{
  "train_examples": 147500,
  "kernel_size": 3,
  "adamw_lr_other_params": 0.0027
}
Rows from block 4 of a small image classifier, named by matrix and row number. Rows with one number belong to one channel. Each number is 500 + 25 x the weight over its row's rms, rounded and kept within 0 to 999. All counts start at 0. Numbers have three digits each.
After each channel's rows are labels from the 100 images, of 14976, where the channel reaches its highest value: "responds to" is what is common among them; "patch colour" is the nearest of a few named colours to the mean colour under the peak. Only what is clearly more common there than usual is listed. The data: numbers of one to four digits printed on busy colour backdrops.
# convs1: grouped (4 groups) 3x3 conv, stride 2 (model.blocks.4.convs.1.weight, 192x48x3x3, each kernel summed), inputs within the group 0-47
# convs2: expand pointwise conv (model.blocks.4.convs.2.weight, 384x192x1x1, transposed), outputs 0-127

convs1.102:507509471462528455502476469509477487518508476476459507554512489486539486490501515524463498514548481484485561476491519514532489525479525481503482
convs2.102:487509537497536506478504481524519542499463495502496502472525542500499490531465443560472504513553529474517488480479473466478534537466505471518501504479478460457497471483481494500502469525519504489489471463505509478511505516500479516455441449500491524518499447490484528518483535472496463522492484535484493522515506494460523507511469504503525472506474471498477514479494479511504546489474
responds to: teal ink; blue ink
patch colour: cyan

convs1.54:478492509466462497485510485488494480500498538464515526474497551505475474478508501479494540481500495469521498440548519472474480453508481501457518
convs2.54:511534495490513504453487489532505573498496505482464507499508512520529503517504470472480486518526487499525524465514500498538535482522515511439460480518460535531497514500519442498543534478489506506478475472471482504480457513497535496506483495490529493497486517528480493468485532533475553508479469541531543439493507455484459507528466499475483507507501493471519520478498502475476450516442
responds to: red ink
patch colour: pink

convs1.157:479508525508423483515508474514521500541486470502508460505484523518536491482490515487505490481510464484475506480457485524472529559521498494491461
convs2.157:523543459474484479503507567490479467471521524542505485539482551519482528501492510490511538496486512519458549464487499493475492501483448554565506509493454543495506490490559479518502520482491503538510467446502512522559499522528521508503473472505493511492493504482495469482478517533480511523497504509484468445474509510461491498498491495475539481538482464480499459491493518501501525483553
responds to: white ink; blue ink
patch colour: black

convs1.37:502490533515476488498502552547510507493510540502528487525490477452499520491524496507478489513515539488479538475571489554521466492487511493494483
convs2.37:506543507493498468481503491490502503511501456523462487485492492476487472475577471510517497500475518473530512480543497536481505517545508459566513486482496524486520554477522518463544486505518481489493476491481495519483472457472459519530469475493510530491527525482491507491511489498459507539489452467492476531461481453501514480503515513494510505499534577533499519500508518485488524474513
responds to: purple ink
patch colour: pink

convs1.36:504504515518477447448475520517501530489473512520470472495470495493503503479493473465476520486516492540466494468497584501506512465499485493494480
convs2.36:508554510461476472511575500536526518471506502488483521487511535487486562534479490500467523464492479508508477516482497509474491546476495466494529474457499507495497541471491528500509501541500535495539455481494510479523538506507502486502522494487526474505443486511483504500537503538513494443524472501429489504541524465503507502516474503563489477497501504547512520510494551470493469528506
responds to: pink ink
patch colour: grey

convs1.90:501458487509542494491491497469468480519535502500517538476533533511535501506470472466490467463458463486455470477501490527500532483521503505486467
convs2.90:557474515529491489509474474508512484541533488507498499469526496505497493503479518551494487495480506519554512437543495504532497542494502465498488443484523443483509502461508485474520516533510513524492481539489526543528480480445500506456538497497496502483528505522530520506522504496506486482501484496546536483500524508502496482521455545485496524456512533510489485520465515514474510471490
responds to: brown ink
patch colour: pink

convs1.147:510510466471516490494461488487530521500445502480505483525472512515499560454506484534500549503484502472513496512486501540514487488464547536476505
convs2.147:477474495477484455508507503475566480515479504456509504501486491516554529506520535517475475530496477474469503503468491473531466496494505468478502475491484500477489520517547519496471525484475476521511513448530509496504537502509516507468464511481464493489489506536511494474521483509506498499531511454507557524521502502494533545544516511499525470519512490501492518512505490480493467450507
responds to: yellow ink
patch colour: brown

convs1.57:519532483519532461540521544473486541491513460517489509529515475460472529488511497513507552507512512476526521502467507503517449529472489487482493
convs2.57:474470544484494550510472503499502499494487524508507501536510489494590504490486535479495509514510521492483510469562538503467504494519521492507488494453496507462490520517473540475518507492523496530500508533451505508519514520500542500496540483472479486523474473559483514498534500514523495506485533494525525511477467477513490493476493543481503533532500543507460476473484477480496489497461
responds to: yellow ink
patch colour: brown

convs1.118:484504497531496474535529553444516531494504518500491483501536475511467494504472472500513480498512480495516489498517553500501561508532528556513508
convs2.118:522491541488531529530557489498506486529491516474465503489460498521469496495497518489493526509497506517503525522553479480531482480458487507505486470487480501498493499465449563506488539500457489497487523506466505468513533504503481493548497505485456489478471562493462481466506464468516471494523459518527471506477473495560512508514496497492487492506526502492489474524502515477474463455544
responds to: purple ink
patch colour: purple

convs1.114:509491499541497509485498454516491548480505476565480517493486475512537524461529493496509518502447503506497512502478473494492483547548460484520504
convs2.114:532484484477510508518477513477480517504462451550505506463448496506536506483513481512512506515523495467447528480500488532514494481479517526494479457462515506528490440511497548488435499512502487487483475537477484499459509432527471483512479453503524493473477480500521528528501501498487517516521524534530508495511529554493479476531504542463499513459516486458533491473464486498514498459538
responds to: orange ink
patch colour: brown

convs1.82:502526490495486477499481482496561488495514474491467501469577510490499512527513468542521499469480474451494501469538492461485468489512506486493511
convs2.82:503517516471487457472546454490509487518486506532518468473447530479500486530500560467498496486517486488497479536528476493479511530558493489473501447471526485492508510513473457494497459497479472465470493516491504547529488506488493457465466504518488497516473477517485473486476514469573465495497523486480503503510538516478490526481516531515498512503536485493504499502475489491557503491476
responds to: brown ink
patch colour: pink

convs1.49:526441491491509496513520501511487489525519483500470505500501528542529512526496531530459472486449504494457502489480568487499490526502516550520502
convs2.49:517497523533498519550527531583506487481494473490494497499511516498466497522513500518509498522471467526508501469491492500470503501528502519493506522536472477493485468521495507511512466488486513523483507485502450506503482495548519498503561467507461481466506474476541484500473520472547493483552524533515471510468472507500540487541490519505493514509495456503547540546446502455531458525512
responds to: pink ink
patch colour: grey

convs1.161:469492467495443469507472513517519505467478462524517470483534509514509498513556494522536532495532531517527463535497513521496467495491493509508463
convs2.161:554478462493458483479489502452509490468512476495484475460485530552448527541539454531519477488466490490482513558492488476509540513493483455530457473531491504507543510485504512506507494520506528502504506525502520492515487518525480560494570503548525510477469532484527473504485502495547528502481470515483472530478496468498452523496533513501525514476571517507499494499536536503519511522491
responds to: white ink
patch colour: grey

convs1.133:527504459507458493515504490505520504515502498508440485516491488483465494547494486491493488499527462484510458491472510537444554502502541520466496
convs2.133:485528502511457528505516499499488499476484474514525480478526510522487487470442486482508515511508564482508476480493514499500544499495517468495542508487497504504501502503509440529496502494510503517531529556526484469463550488482496490490519516490508481516516513532489508452505508487474533496503485524517530525482475546530505468502561484480500483444431548512478505482462506504460534515496
responds to: purple ink
patch colour: pink

convs1.80:516490531527502516439498494473497548531498543509504499512523546503482457470485559497468482506497489540493521516509511519484486484481511456510528
convs2.80:468496497478480457522484486492504496478514534501520482560509531496523466512495486484501516492483467491515524444500508473515499522490473497498488497508566469509474479497525463503469508566488528536506516571498473429494493483515517491478464442506506522480491531495475480476503512459460566504526486483484484506477492554518510499504494485500486472483515493456461483527512507500465472514486
responds to: brown ink
patch colour: grey

convs1.164:493497498512498526565502505473526482541497488535494533465520480476493488527524477490466461537492542519505513511491515475541529504509530482453527
convs2.164:533509509598452532492482498525521520489507487501486549478491495484467537478506463526491466504485540525480492471493482471484481478478480514503500480522515494512521478505504546497525465494519488531529510518495504437502484452509506531497460497511507498515485460513462503521501521469509518481470516487502519530524459483506552483530505540474460479520511492527449542485473526491488454530523
responds to: yellow ink
patch colour: brown

convs1.4:507534490521499487483518554478498500492518492496539496498495566491529499472501496489498548472504500483468525506504503495495505493502567501523575
convs2.4:477458495495504526479469466529528492503510524483464537490500440491494478597467510497504499527485478482520491496496490494492481469469494514483496554486534463488471505509529500479529544476501518475494518501523506472485483490483487505462502490513484596449544538484548476482478540496556526486505495492457490520586496516540515467495469510467516470556492487512522492502508480524497513479492
responds to: black ink
patch colour: grey

convs1.2:538483487478478487512502506476494488493495508496545482525507542497519485529537511536511479552514497492494467528568511518517511572516497480507507
convs2.2:537512493476473474518551483491506528538507482495523498518565458530513492533533479479501488504480512481508453523489479498538500499518496484507518482544453482516494529498502495505500496464502492450497501517548523503449451518519504494535505529456513523547517507477478492466507504506489476525508532477493459471522483482527556494518482515485472519490476495481525519507496458504519462465443
responds to: purple ink
patch colour: purple

convs1.121:444481539511515510520542513487566501482500536512525478488540503484478509465513495508477445480514547481500488504482513485483498500525503530536496
convs2.121:517452487508550555508550459509488528490510460484473501500445496506513476502529505535507544511543508506488504561470481522468510490454513504509549492495485491468469477473505465544487510487501534536521492486473527496476520513475455467513480495512460474469496487523494503503477513498483513551446488494557489514482496488528513492522479499493508518520483529530485546485480508528511494470542
responds to: green ink
patch colour: grey

convs1.77:491481503496500483472493532491503462555504533492474495531502507563508527483537487488492464514536474480482500489474470525494506457535515464462520
convs2.77:517498498485503467447500543488481494487493539488497517478529515481500489477510493500488480470477517515519488490486563538536484543485493496471461526468488515511524507491507524526498523520538506503499511495512495532506518456468464500498496506488588501480506495484480511532478466486489471511513471472488502540517522499512473524499492493531465533510502500520577518512484506476522526479476
responds to: brown ink
patch colour: grey

convs1.79:474492494470526573499482498477527488478474477461494514513457487485490479471475490480491469535515481547490480478533497520517499516505478556487486
convs2.79:473516486520490466497496496510494547478483501516503474485480525471514538498481452507503507497508565524551474503534483504527515506513518536485521471497466498470495500470499563490509515510546491478502509467498481500490493500503553530467491509506482494478498534467478503492477544519491498471456518498476513457507525498515524499527529486536472477490465500518490521472488496587475518481487
responds to: green ink; length: two
patch colour: green

convs1.168:504487525510478526496485492511468514492509439502495449575516541478516488498490521551514483490484464485507480509493514468486535489476501467527503
convs2.168:518485491495503464496515535497472511496492502540524520484545490501490493518533474504536498463490555513477509486491495491486514444496496506500531498466448494532487523506520487503466521489463478520511494520490542499506457487564492483452554473507537500503528527487529508486508509560460484496524517502573491511554468524523483478492490478476483464531447478465496480513474479492527484497511
responds to: white ink; black ink
patch colour: black

convs1.6:504458516495489493517520458468518510524491517463463499519491529523521495540505501513540504494517560475460483529499505476540485558515489485524482
convs2.6:477490520530508498459477464552490469497490476484496482462456476542472499473486493504517509487499514484522474508528524488505507495489509489496510505470484510517490506568518502506510523485485566520502478543552438517524492496540555475512503485469553494503493528544502496518498482516471523467512558502527496509535504536469545483534493496479501498463520481502477502516511464469474515477519
responds to: white ink; yellow ink
patch colour: brown

convs1.78:510484449549489525508499526517460499525527489539519499513486499496490553532479529479498494490510518482480499479479543492531490532474552465531488
convs2.78:541526496522458522479484507525468526497492498489534518511483496498518501536511526517474479502530498515527491515521530554487538493504504489524495503534448516517465492524463491474475463536482481546507482508482498532527518496502492498485478524504448450488499459462547496487491486483491501489520524551484480516541485492473528484476489489506497495532452496510515492491545511455460504525499
responds to: blue ink
patch colour: blue

convs1.81:529515482527515497506465528528521494528542553516515518492513551469511520519465519473479485494479538475505485514507506513482511497561550476514502
convs2.81:522559469509473478590469470501492524457499509509481518518525488484506545487546498462475514489483478522493499476527513519553528543497557465495487511505483481497531485509500512447476459525466449474475473500508483569560446501530503511509463489468523490534501525501529479509502549491498468484466530516534490506510516486509504476472514484485490493529501512497484487513457529443516503488476
responds to: blue ink
patch colour: blue

convs1.101:534508504481496501507487457481497489483502483489493539536486491458481487555490540483526474479529507480454500483451497573488510478497510485498523
convs2.101:520443516509493477535526468488491484519508491529504541514475498483481519545501505480493522495499486477476504478504517477455459535486471490515487503516487503473511512472518492517479491548532528499527523534455505513583514533532494517441480485480447505459509490512487512483514497454525464508484496476502518492479508515465490535477509482483500472490508503471518455497494487490492500511519
responds to: blue ink
patch colour: blue

convs1.87:482483462466476513481528509496462472521553514518491527497547558476525531474493490501471484473465491481510504490532496543481506483534494475486492
convs2.87:515485495504531501535499462521494502480463498501503519499467510506501476462527471511484535530495494468479510473508493559529491518509541517467501513501452499471519541486498468510455517548501541480497475460478523526486523518485513534463515493489503521489525475509480477499492509530505519507463487495514522472512479489485539482508507506444521493514460487511464488525501445496493514493491
responds to: brown ink
patch colour: grey

convs1.1:468456479507520516514559477500517515517525531489455514535523508503508527480494467496501524492532564544491494517467475498458495489474519503501504
convs2.1:487533544472512525498510518501519502512502483504483481512508547503516485513527488484514501517472524462507514531526503498481549522471489489515493480538522523509467499532484522537535537469463503492526503532512481514483499515510513521503476532537519500550501514510509491467471494496545535547513457535454510484491497499495514499507475529512512535498486519510558527497486539497472484496504
responds to: white ink
patch colour: grey

convs1.88:539506473489528509502475485459531493500502552476478496512537565573496495478502505484528475467473522483496511512489501502467466517512493488501515
convs2.88:515517483487477486463468513458476518508503522484496464511487501482529441514470545469494500531517522482483504496529522479527479529494556496548479480509471511473474450510536514471513512523497473512484521477515514512520491520475491463506506524527554478542500505502530501496521482480460525501493512487491495527493515486537490518490512485488497513478531460490487555448480456508472453521486
responds to: brown ink
patch colour: grey

convs1.26:494491519479491494487503499431495520468546469534531458496539517497461499520523496506475469531499497526473528480551479502454496504508481497517504
convs2.26:483472539504509454501501485504485596490487487489496501520509566517503485485514504475500504500472502518500443464509513447488498484476528525520505494517551531509492468500482510490480463482534508493532533514451485478542504520475461450515544482483504511510506473501488491511513477499478524527491517515532462467501472494520511483507476523551502503470528524564492514484553518527488498476562
responds to: purple ink
patch colour: purple

convs1.170:504514465523522475472535537503459517495489490498513490502540466520447485546521463513537504494510543508496525496507521489461459469492524531506485
convs2.170:527453478570535478514508525530483487533524490540501502480527488533498487474493491500504480476509488514520512467510546518447536503537499500522484502502486434542537459479508531533494488497478472511476500511486522476500518497507509535501474503508445490486497482536504516534503513490529463503517526478523476505522498499518446550497492539469500490494522521459535477474444522509531518459489
responds to: length: two; white ink; first digit: 1
patch colour: pink

convs1.134:538501507479501444491491469498484479489475508473516516465490515488452495530426492470499505480495492476521506526525495525528472507487545472464486
convs2.134:533494558550502509482468478502507523511507489507519519502527502516477520519492486525466458480498478505473472468466525524499501522533485466479552521497489489468517457526496516491501509509540504528464519529509445515513495479515477502524506480474488479471504483463512479586449486537472488489479519476514541513528475488499507508489513518534527486462477462460509502482471495442502540491455
responds to: pink ink
patch colour: black

convs1.64:488528524467473478461519484541501513508483479469528534524498503511504506495556448469490502513539496463517491511484484505471490478496469475481558
convs2.64:490521533521492497487503480500509510512529537493500501510526473477505477507530492474490458494511505478526548504496529532513521511536531466494523546513525539509508528480503519480460511474542529520491477468548515531504516498511437497504525516568517521476508512488464491472490497461502505520545504503467512536493504459465495520486489483455452508528450517495492515492524483516466474507476
responds to: red ink
patch colour: red

convs1.103:524506490493487540478519498510538478513474529544498492489492525515431512540519471453482449493524478509512473511487462517483465505485498529507483
convs2.103:464504530483453477478481486463523487548532494483509522465482477470488537475514472472449501494448535551514493488510510521481518477528530484448515476424479508477468554485496471506485498493510498524487529495511495505524465502533517461488496491510505486545478494478541513516489492471518487505520480507476496557487532505469473519499479495527499505495504513500503492496541519498518540525488
responds to: green ink
patch colour: green

convs1.127:481511460486475499521515500498517519525486524524493516443532473519475508483491522448496520483536478464480467523466510469448486480523489539512513
convs2.127:510486487430528504511490470513526520482562495493470463499547499513507478491504495470544524519530504532511471449489484526498497527486509466504525489467497499543511523509491472463470490488475492503492479514490478503476519477509474527501542502549525497502501508511503529478508507531482483536506466469475571529488509527555464501505499489521515473517465492459479461470516493479487454491489
responds to: green ink
patch colour: grey; green

convs1.8:463503507505503484487512537551507497490486563519471505502462477449510531502512476517490490516490557478483518504500498501463539460471481466512499
convs2.8:511442492487545486474510490512474480553461503508492480511518502519508490455506491493494528471513478510470515480509450534503494488515476526447486503455530497474476491497511539492451520514515508545464515543529482459515523475499487480501483495499486477519519488514476490514482456493474486539573490497533472501538517481555522494476495513494482483538482536499484478461513536475482486491550
responds to: purple ink
patch colour: purple

convs1.76:475526511509454499520507523491492516499488529484502475510493492497470506466517514556527515498532492462490542536451501474507459555481482474464498
convs2.76:463497496480509470488506530525522496544472506509541501587504482479521482490512514468507527502494490463487511506475514518492485516519530545548513471481495495494462504491472503525485468473470469505464548494503501471481484487480512516490523491447526538504537492469478476596504494498495519476501505509470523507529529540502493504463485541518498484520510462483443507515488520501517500487502
responds to: red ink
patch colour: white

convs1.29:506516509508500448509469463498467478468504472488500495502448473467522464491499509537483492524506483505471487556484514511504515531508484489450554
convs2.29:548517491508460494498487528514493458523506494514561527483582499493507495452495552485463473494493517504504514515462499473461475503503496498479471513478453504482482500476479503481487531477474467520482475502507483468514553517524486521524463497524467487520505516465500505503520466526451455478469544504472519484485503495462522507484544491463519559488510455470465492485517496486498508496525
responds to: purple ink
patch colour: purple

convs1.152:479486513444507495504514507497490476503512498486494469470467520485495567487510565515508503480475457489531464507454511514476472491493541487478515
convs2.152:480501487485491534488486496550500528470495501511462481488564527510516536488489505492445532501509541521569510508494438528517477495510543482495487525521507508483514461501523468491506503514516504474509500477509522496443471503471501530507488546527496513487488481538517499488503510500498513525488512552451498456502523502552514460447480542517498487463481441451462491467493478482494513466530
responds to: red ink
patch colour: pink

convs1.176:491487494496436526473491495490527490502486553532505514514495481482544487501498515493485573458513466511515501481531543488455485487505508477501481
convs2.176:514498485499515520472492465526475488473479514463534501468510520470473500498529499484488467474545524494494496542514463544464493508458479517461439580497497488510469504507492502557513468497465555490486523453497494513546477471520509507502464502485509494510514485508515473518493507500512493503483526547467513491516485460476470507502509518488500455520502476485486499495480530510510466494464
responds to: red ink; blue ink
patch colour: blue

convs1.68:505485556487490561524480488490512477460492543489499510493477526529469472449469532486487488509500472534505481538507518477494453496483524506502489
convs2.68:476489474471519479491483473499490489523508512473501500505481492543491485498474498513471471482480510476504476463475510506519443549497521493511508499568503459492502501503500497505509490480495559513512500487498509460516495524495497529490538494505528497486525544558514475503518518496517509492469487495495485494476516499537512519456495495482516519469523513489506511494493506543497578540483
responds to: white ink
patch colour: grey

convs1.91:508488545489480472542508480528492503492530523469462486503513501534534478513537514521482506513458494504471525517494536468487462482512532568497499
convs2.91:498448475493521523474501495519506504538487517489475496512489525455526491552475452498465494506471518521506512492514507512523545530539519476523466519515499556453505497467508473495547471495495494508471528487504530514520514508469497561509486514471517534493498547491508509532468552457497483475458538491456525466493543516536489544516493467467497540512530510511469501490533513509505470487481
responds to: pink ink
patch colour: grey

convs1.140:499476494513458502444492511439493478513471455525486502496505480484486494491531512477519487492478524502466480519491496537456485444469486477464508
convs2.140:495491507492496507499505477473523485493548471477430493508516466514490491468457523475485461505543486559503489502528500461485437505515512493527450505451486486495500455474475504483507473464557486521506545527508523511487516468488512523484439480468491479529497480490510555479505514531512510458497491470468513519453504508454485496452541493487523505483460448499452503488482542492511453489523
responds to: on a plate
patch colour: pink; purple

convs1.15:498496454503474474510552481463519500491557507513514525520500525510525500492501517504508515522499536498470515544538482507543526517501564516503531
convs2.15:491473570504458546482502510474494494506478540519520492463495552516463502515483511505500476510487529525500485503559474511500484511492534478513450497487527505489470509485466475504509476498493469510510476480489483514505493486492489491510525522488524518478542551512524537491548461518496499460477458498515518500530493519532486460499496478507476517566507460510439496514500507446526517468516
responds to: teal ink
patch colour: cyan

convs1.182:501489470493486495557500523561498512497474498491544521503476459560486540492562459511529488510513506518488507522497502514480490483487489524522497
convs2.182:471555508506525500508515565444501520490491464503528503493466497462495479488489543469477489500489524498523485539493510503491509483474512497541492510497499579409584493543522500454528539499460515497499507489470487503470502501482494515514475518539448490488520499513500507524493458463522517494516487483465505478504533508494494516510511505470494511466498463500473478516517510545506498506507
responds to: on a plate; white ink
patch colour: pink

convs1.97:462524490499529480525469459548482521540508507477506490484499477463504518528467505499510489490546427462495492469522487498524521537498510496484490
convs2.97:457502486459497564479501467493502525503528532503525495485524515547503525496574502502508502476480476513475530514505502517461505517487494484565489504474497473464492508499519540519482488514502515491451498529474468500467517483498520502489494532470543499487507480463511473520531493523495507502505500473497517459508516527491521508500490501454515474490476505558488548535518470498529506486513
responds to: orange ink
patch colour: brown

convs1.43:517522483536494496495504536532479511496459470466441531536482464489549494495497493491501500501510484497519492539461559518495517529502457505496513
convs2.43:495472505491492445474519492534485525509506457534563505491515584486532537500483494490523508484499516471494519509492497509456515525538491467484481452448491523512544478488485500504526488504530462463519467515548488489477545460510543491506485495508470507501495491549447485492505468490485550520501518496526483520536482499478542497494485502496520470476506514493518483501517498553501528526512
responds to: pink ink
patch colour: brown

convs1.124:441487484482481501525487490492469504490482501464501503479512470533524475477490495539486526497500473505515536549503501476501469552524437469523494
convs2.124:548497470523469533519520519503497500492488488493458533501495491511448535492500481489440495488498474491467508474481515509593560477507479451471511473514509519516525493498475494481504487507470508497535496493472478506483460550500518467511495473492509524506525494475535483496485491521516491504472471501484538481471500519491514497510503478521505478482479497482538424513497527527461513523500
responds to: brown ink; red ink
patch colour: red

convs1.27:528508473474518505528570472485512505505499502492510507510529529533481509496539533545495516488473575491480511494520480518490542505474491466496487
convs2.27:450493520464552476489514499525509490508498462505503558483471501494492500505523506509499509542479556509523507495530477468518536542545487515512472496505488483505502479485493496511482479516503465498494505497468523497523459473472499507528521479484524531487507510556486493513504489485480532500518497494500498504485526484535491522457497542524477479488500496539508512509538450486538500469540
responds to: teal ink
patch colour: cyan; green

convs1.113:466459492538557492474489474492465537507500473541539482499507492484491560499552492501514515498487490507472485513518480496538477509538507494494528
convs2.113:487492491500522479519536475470452515475507454515488475497525489528505474474480485489489520494527522480507501532489534556493535513475519538451514508488498476488494453480517517531477510515515514494487493488508466521511536497514517500526486440489521488477478501451482525496578497516470499488505452477496492493468526515446567470492517492472493499507478504506421480518481467494503502538504
responds to: orange ink
patch colour: brown

convs1.123:482547481460498506515473499517531504503534463472480498503510472547509482464536534510492506513477555471500478489510528453503517469529462505516498
convs2.123:483517493526503530472491502466471490503514496459478463522482495495474493523481491520535572523503495457538520472488499512497501527564517495490509530541456512522519472538515512558491505518442525507491543489528473511480528478504499484535499534528491499539503513519466474522506524512462478511491506540576478501516482451447496502483495522470471536522483499511480519520494487508534510504447
responds to: red ink
patch colour: pink

convs1.131:533466508484495461507577547529530503471503533487491525509555500492485487544488465487487472477494484516515499515500495512521514504505544529497513
convs2.131:487484521520500509498546486511435512579507535504511496503499478514505482480527516467478483492514502512491505461502548500515486496470489480488530527490504528515484524536519488521505491512489483465500537489478500511553525481503518502578481506525508462470495497455441493514481499567478481490492507500520469535513517518509517505486482479525501468510511513508540481505507495488455504542516
responds to: green ink; purple ink
patch colour: purple; green

convs1.187:489537498501469472507488538571495537459504481509529463502490517537488494487528496550504493508499505526486490511483471519483514511518501534453456
convs2.187:527474502489507501486507484481462507456500479521500481489529475495485492540471487476524481502491477485462463469501474535505513496490499516553502485511490451498468472515523471481458474488530499502494488517507532448514495510487479498512572489457479508482474480483489540487449481521510512535482482486551504510492496457514486516486498509516505486543560480512515483454473523511506478519465
responds to: white ink
patch colour: grey